From a checkpoint of a small image captioner: decoder layers 7.
Rows from block 4 of the text decoder, named by matrix and row number. Rows with one number belong to one neuron. Each number is 50 + 15 x the weight over its row's rms, rounded and kept within 0 to 99. All counts start at 0. After the name is the row's rms in percent of the matrix's.
# fc1: MLP up (decoder.blocks.4.mlp.fc1.weight, 768x192), inputs 0-191
# fc2: MLP down (decoder.blocks.4.mlp.fc2.weight, 192x768, transposed), outputs 0-191
fc1.481 091:61 72 57 44 37 59 50 43 58 36 94 50 39 64 43 39 68 57 52 59 54 74 30 58 54 33 64 65 41 54 64 53 31 23 36 62 48 48 49 36 42 59 44 54 36 50 37 82 40 36 72 64 41 73 52 49 37 39 67 48 11 37 48 40 60 70 59 56 49 41 22 65 66 82 45 51 57 45 52 80 33 52 26 58 49 52 67 62 65 52 68 66 47 49 83 67 47 32 42 84 30 54 40 70 47 46 59 76 50 49 57 60 70 40 51 63 68 86 46 31 46 75 44 40 64 20 62 61 35 66 60 08 56 37 47 65 64 53 52 34 60 29 52 38 61 56 41 36 26 51 50 88 48 43 46 54 39 42 47 29 37 53 33 55 51 41 56 36 75 26 23 38 27 69 68 32 47 42 63 45 64 50 69 56 41 49 71 35 36 33 43 73
fc2.481 101:43 36 41 62 37 70 66 45 48 73 16 33 37 38 46 45 50 53 21 21 51 72 49 75 51 31 25 33 55 43 66 46 70 48 39 36 56 64 50 52 50 66 37 48 66 43 44 41 50 70 41 58 37 29 51 65 41 50 51 45 53 57 53 35 49 58 44 70 48 55 50 54 41 35 55 56 43 10 46 39 48 37 45 48 46 13 37 40 50 44 40 36 50 30 35 72 44 57 50 51 74 78 54 62 40 63 33 39 51 21 50 44 42 49 60 32 33 40 40 50 48 68 45 23 22 50 63 57 40 51 66 25 64 42 44 38 28 10 66 38 60 28 58 45 47 27 47 43 26 25 42 46 70 75 41 42 66 18 40 55 38 28 40 72 63 58 56 51 43 50 55 62 44 90 30 35 54 69 52 30 34 28 51 07 33 89 54 45 58 76 40 66
fc1.482 098:62 35 30 52 56 40 50 47 67 51 43 50 32 46 73 72 59 45 58 52 83 46 31 49 62 45 59 36 47 56 42 50 46 76 35 34 41 31 26 68 43 42 66 35 71 32 37 49 43 78 29 47 52 56 40 54 29 50 53 44 43 37 29 58 36 52 66 46 13 48 20 38 70 56 75 58 49 21 80 41 62 50 75 64 57 34 67 42 65 80 77 41 08 55 77 69 42 61 78 45 72 31 43 71 59 41 45 35 41 54 51 63 45 51 53 43 39 77 42 62 49 63 43 62 62 45 59 16 53 64 54 49 44 73 66 70 66 41 57 47 53 58 61 52 23 55 45 41 68 70 51 53 52 60 67 32 54 47 65 02 52 19 42 51 64 75 57 42 52 74 41 49 71 52 61 64 67 37 43 32 30 52 32 64 36 50 62 35 55 58 68 67
fc2.482 104:69 41 45 37 70 57 75 28 48 38 61 44 50 04 44 51 37 55 40 51 38 50 61 05 33 59 60 37 76 54 60 66 63 36 38 54 40 52 56 36 28 76 45 68 57 59 38 55 33 44 59 34 26 42 40 92 62 38 41 41 51 55 32 32 56 66 70 85 44 60 73 37 43 45 53 52 50 89 42 73 80 45 74 28 29 52 65 45 41 39 55 61 54 60 24 51 50 42 32 60 53 73 28 56 42 34 54 36 39 41 58 26 74 48 50 45 53 50 54 68 32 33 52 41 80 60 53 27 42 61 40 58 55 27 61 41 43 37 59 65 60 55 34 18 23 66 57 52 37 67 54 31 75 59 64 61 59 23 55 38 41 59 40 55 23 48 62 73 54 55 48 81 37 33 44 56 60 43 59 55 53 66 62 56 49 21 59 49 39 56 33 63
fc1.483 098:51 30 46 44 42 66 22 58 43 54 39 69 48 75 25 55 43 44 89 70 50 30 29 37 50 73 75 42 74 47 25 87 62 35 36 55 54 41 52 59 53 75 51 25 73 49 59 56 46 44 29 53 57 43 41 32 56 51 49 66 59 23 47 55 45 30 49 58 55 57 49 62 62 35 38 56 52 73 58 71 46 54 86 51 50 38 47 53 27 31 55 19 77 57 45 17 43 27 65 48 24 35 52 71 23 63 44 65 73 30 61 49 59 50 45 41 44 11 50 42 67 52 66 54 81 31 36 49 50 32 53 45 46 62 62 64 45 57 73 63 62 47 26 24 77 29 79 39 38 63 31 55 44 53 37 55 46 54 65 54 55 42 39 45 57 47 81 56 38 37 47 35 53 48 58 60 58 59 88 53 50 41 50 58 51 36 61 29 40 79 30 50
fc2.483 101:43 41 46 74 47 49 76 37 43 63 50 67 52 39 67 57 31 20 61 61 60 36 40 59 89 38 53 43 51 48 50 72 35 56 51 63 48 39 87 35 58 35 41 47 61 41 42 45 47 33 59 45 35 58 61 55 70 61 63 58 39 45 62 67 56 50 24 42 61 54 25 41 62 70 26 47 58 64 32 60 36 46 46 43 92 62 66 45 76 83 37 49 55 60 42 66 58 59 66 42 64 30 41 44 31 44 42 00 77 53 18 45 47 68 32 42 75 41 41 49 42 52 36 48 37 42 41 54 42 43 38 48 95 51 49 44 17 46 43 49 43 54 59 51 56 47 36 42 70 50 50 37 84 51 72 54 39 18 29 58 55 31 33 46 49 21 34 64 43 24 30 75 48 56 21 46 34 38 52 51 38 47 51 56 25 45 46 66 51 42 56 54
fc1.484 102:59 46 69 29 23 48 40 55 38 39 49 75 36 58 46 50 39 57 63 45 30 66 39 57 51 52 27 09 35 53 39 30 46 43 49 58 58 66 58 61 68 70 57 40 57 76 54 26 50 53 31 59 58 58 44 55 49 54 67 40 54 45 36 57 22 56 54 42 42 37 46 36 40 68 35 58 48 40 44 37 36 48 64 56 91 60 44 45 61 56 51 96 37 77 40 57 51 67 75 84 57 60 48 25 70 49 42 43 34 54 50 58 49 61 63 56 50 66 47 57 49 69 53 45 62 34 28 50 42 49 33 35 57 72 58 38 40 45 81 34 46 46 45 28 28 31 35 29 31 65 88 85 58 28 64 56 62 29 24 10 26 62 60 61 47 47 56 35 84 46 52 61 47 60 53 46 52 35 56 77 77 52 59 48 57 34 35 33 75 64 32 71
fc2.484 107:69 60 55 60 91 61 78 30 42 68 28 56 46 54 38 43 45 47 66 63 76 39 24 34 53 41 71 51 82 44 54 32 51 55 18 51 37 50 44 56 32 55 61 76 54 39 35 89 53 49 76 29 49 57 22 47 62 52 59 71 39 69 55 51 63 22 40 65 39 54 46 57 31 27 36 59 52 44 37 60 53 37 77 50 43 29 36 36 82 68 61 60 90 68 54 39 43 56 63 50 54 48 60 62 22 58 40 35 45 35 70 75 43 32 55 56 44 60 35 48 31 66 62 68 47 25 36 40 74 39 23 45 61 61 56 44 45 47 55 39 37 39 72 71 46 44 66 58 47 39 45 50 48 68 71 79 60 54 54 39 86 47 22 70 51 50 52 60 46 40 56 35 54 36 46 57 91 34 48 32 72 46 50 71 36 45 34 44 42 65 50 49
fc1.485 108:58 61 76 36 46 38 73 57 51 46 35 57 45 57 31 48 61 53 58 49 63 45 22 46 36 24 63 81 47 66 59 49 43 52 57 22 55 41 20 48 65 30 35 48 61 27 56 41 45 63 70 35 40 90 55 82 78 31 36 52 48 66 73 59 30 55 68 47 40 49 35 52 63 60 74 44 49 52 10 58 38 50 39 46 64 68 53 46 37 49 61 49 34 63 83 49 39 27 71 44 31 35 41 38 61 41 63 99 40 64 56 25 57 53 48 39 59 51 56 48 53 73 42 38 58 31 40 18 46 60 51 58 55 47 15 68 65 43 53 53 39 24 46 49 49 39 51 20 28 29 38 40 53 51 32 73 57 50 42 52 55 37 62 54 56 62 68 51 59 51 49 39 71 43 37 58 60 49 62 35 96 47 37 62 25 55 48 62 48 66 61 85
fc2.485 096:60 61 38 65 39 61 61 53 63 52 37 69 87 40 58 30 59 60 65 45 42 71 37 40 58 34 36 59 57 80 70 49 59 73 09 70 57 43 30 54 41 50 27 69 41 56 72 32 48 74 61 37 41 54 74 19 39 22 50 55 68 59 30 32 45 70 60 57 59 81 43 79 41 48 60 36 63 55 57 60 54 59 57 39 41 54 66 32 46 63 35 44 60 58 64 66 57 26 50 60 69 60 18 37 37 59 59 44 34 27 52 65 42 23 38 57 48 58 47 31 57 77 44 39 53 12 54 21 45 70 51 50 62 22 49 59 36 26 39 58 30 43 48 57 55 51 41 48 60 44 12 50 72 51 43 57 51 56 56 32 54 55 53 38 44 73 41 25 56 49 32 22 39 33 38 41 29 37 62 57 58 83 86 55 31 56 55 39 34 43 62 44
fc1.486 096:51 30 51 17 44 52 24 56 31 64 48 50 46 76 50 33 22 44 40 34 48 51 37 44 48 52 44 47 27 50 38 63 62 59 71 67 69 46 64 58 32 30 51 20 46 56 25 54 53 54 60 39 55 65 48 62 54 69 43 53 34 56 66 55 41 92 52 52 34 03 71 32 63 50 47 68 36 65 38 44 34 55 52 51 42 29 55 09 83 54 45 69 63 43 33 44 29 40 42 53 41 65 45 50 70 79 57 29 39 28 58 65 84 36 31 48 87 55 57 67 41 50 37 63 48 52 50 30 64 39 70 39 81 39 29 59 61 61 43 68 67 53 37 66 23 56 49 46 41 38 54 69 43 36 49 48 32 63 70 63 13 60 64 56 49 31 39 47 73 44 75 23 60 58 62 52 67 53 50 62 60 46 49 39 52 57 50 49 46 53 55 15
fc2.486 100:41 21 26 31 61 46 66 61 28 35 44 43 61 48 57 53 46 45 52 24 55 58 56 58 63 37 58 37 63 47 27 54 59 47 42 55 28 44 79 76 38 25 54 30 30 49 51 63 54 48 25 66 27 75 48 52 84 54 54 29 44 54 20 46 38 74 38 22 46 41 41 61 72 49 50 60 68 37 21 33 10 53 61 65 79 42 34 19 47 60 30 70 36 46 49 72 62 58 31 35 38 36 48 34 65 25 73 60 57 61 48 25 38 47 35 53 82 47 43 33 50 42 42 36 82 49 62 59 32 54 25 45 52 60 56 32 83 66 64 19 45 44 47 31 59 52 43 54 29 43 42 56 60 70 40 24 44 27 76 33 43 49 47 42 34 61 69 51 38 65 41 54 62 58 43 35 76 60 46 33 52 41 40 68 56 56 40 67 47 37 67 54
fc1.487 100:49 65 67 20 51 26 45 56 54 68 50 43 37 43 65 47 50 49 41 24 53 35 49 29 50 42 57 56 52 63 59 31 25 47 71 33 58 62 44 28 53 78 63 46 41 46 68 76 16 71 60 64 67 59 94 85 41 76 31 59 60 21 49 57 52 30 47 69 50 64 72 70 53 39 20 45 38 27 49 28 65 54 42 50 47 49 50 73 44 46 50 28 67 63 71 72 76 59 45 52 64 54 58 76 68 33 54 52 44 61 28 65 44 62 37 68 49 52 74 65 44 39 64 81 53 67 51 49 37 33 69 56 45 31 43 69 58 50 45 32 39 47 34 36 62 53 40 65 62 37 50 49 41 64 20 71 52 38 67 35 41 48 46 62 06 51 50 65 61 29 75 21 60 44 52 46 34 44 54 73 18 46 60 47 38 60 47 51 57 69 59 56
fc2.487 094:69 49 31 35 74 77 68 63 40 45 50 76 69 31 75 29 26 52 22 82 12 20 62 74 66 41 47 58 43 50 32 24 60 91 71 52 47 54 31 46 59 44 52 64 58 41 70 77 36 27 45 56 41 42 47 45 66 48 54 58 54 50 83 60 52 62 27 53 44 61 31 55 63 51 39 79 63 47 74 63 52 51 31 54 41 23 77 54 59 43 48 48 48 56 35 21 85 40 84 25 54 48 43 54 55 72 46 94 38 49 70 50 28 50 59 31 44 34 51 57 74 34 43 46 69 76 49 54 59 37 40 64 45 52 58 51 39 57 52 60 46 54 30 40 53 40 56 59 52 32 50 58 20 46 58 50 63 27 38 56 47 56 41 62 57 45 49 45 29 29 41 50 35 50 48 42 57 64 58 50 25 38 59 62 64 36 58 25 41 37 58 62
fc1.488 095:36 53 54 56 47 59 52 67 48 66 34 62 21 30 49 30 40 52 59 46 52 30 53 26 62 32 47 35 61 53 77 50 57 26 48 04 56 55 08 81 61 51 57 46 48 32 30 57 81 38 45 47 39 50 38 78 55 51 57 54 55 45 68 32 41 38 61 53 52 35 45 63 46 68 43 46 40 44 46 35 53 35 77 66 78 45 87 41 53 89 65 47 67 49 57 49 32 40 75 37 50 61 31 57 56 37 64 36 50 69 66 52 47 55 57 59 44 45 53 55 49 37 76 31 65 45 52 93 65 70 66 52 67 27 50 48 62 31 48 40 49 91 61 67 54 52 63 24 53 53 35 48 44 38 48 49 42 60 49 50 40 81 60 69 29 59 35 39 48 31 43 59 46 22 08 50 48 54 64 63 34 45 29 66 77 46 57 33 35 60 40 42
fc2.488 105:68 56 58 37 45 51 45 79 26 71 53 54 37 53 26 69 44 44 13 36 58 45 17 27 45 59 37 55 59 54 69 52 63 74 52 61 63 18 48 42 42 59 60 65 43 25 52 60 48 52 57 42 56 49 42 50 35 67 50 54 71 55 60 24 41 46 66 20 58 61 76 16 40 95 50 48 78 40 52 37 50 43 43 65 71 69 63 17 46 57 26 34 55 45 68 59 43 56 54 49 59 23 68 52 53 66 62 54 41 40 51 61 46 54 56 44 27 29 61 44 35 30 57 24 54 37 67 65 74 49 32 59 58 63 72 33 25 24 29 45 52 27 36 36 70 54 64 43 76 63 49 30 30 34 35 46 46 37 55 42 43 61 48 63 69 43 32 54 26 34 64 49 55 27 68 19 22 54 59 67 51 79 44 49 58 49 30 38 49 41 50 67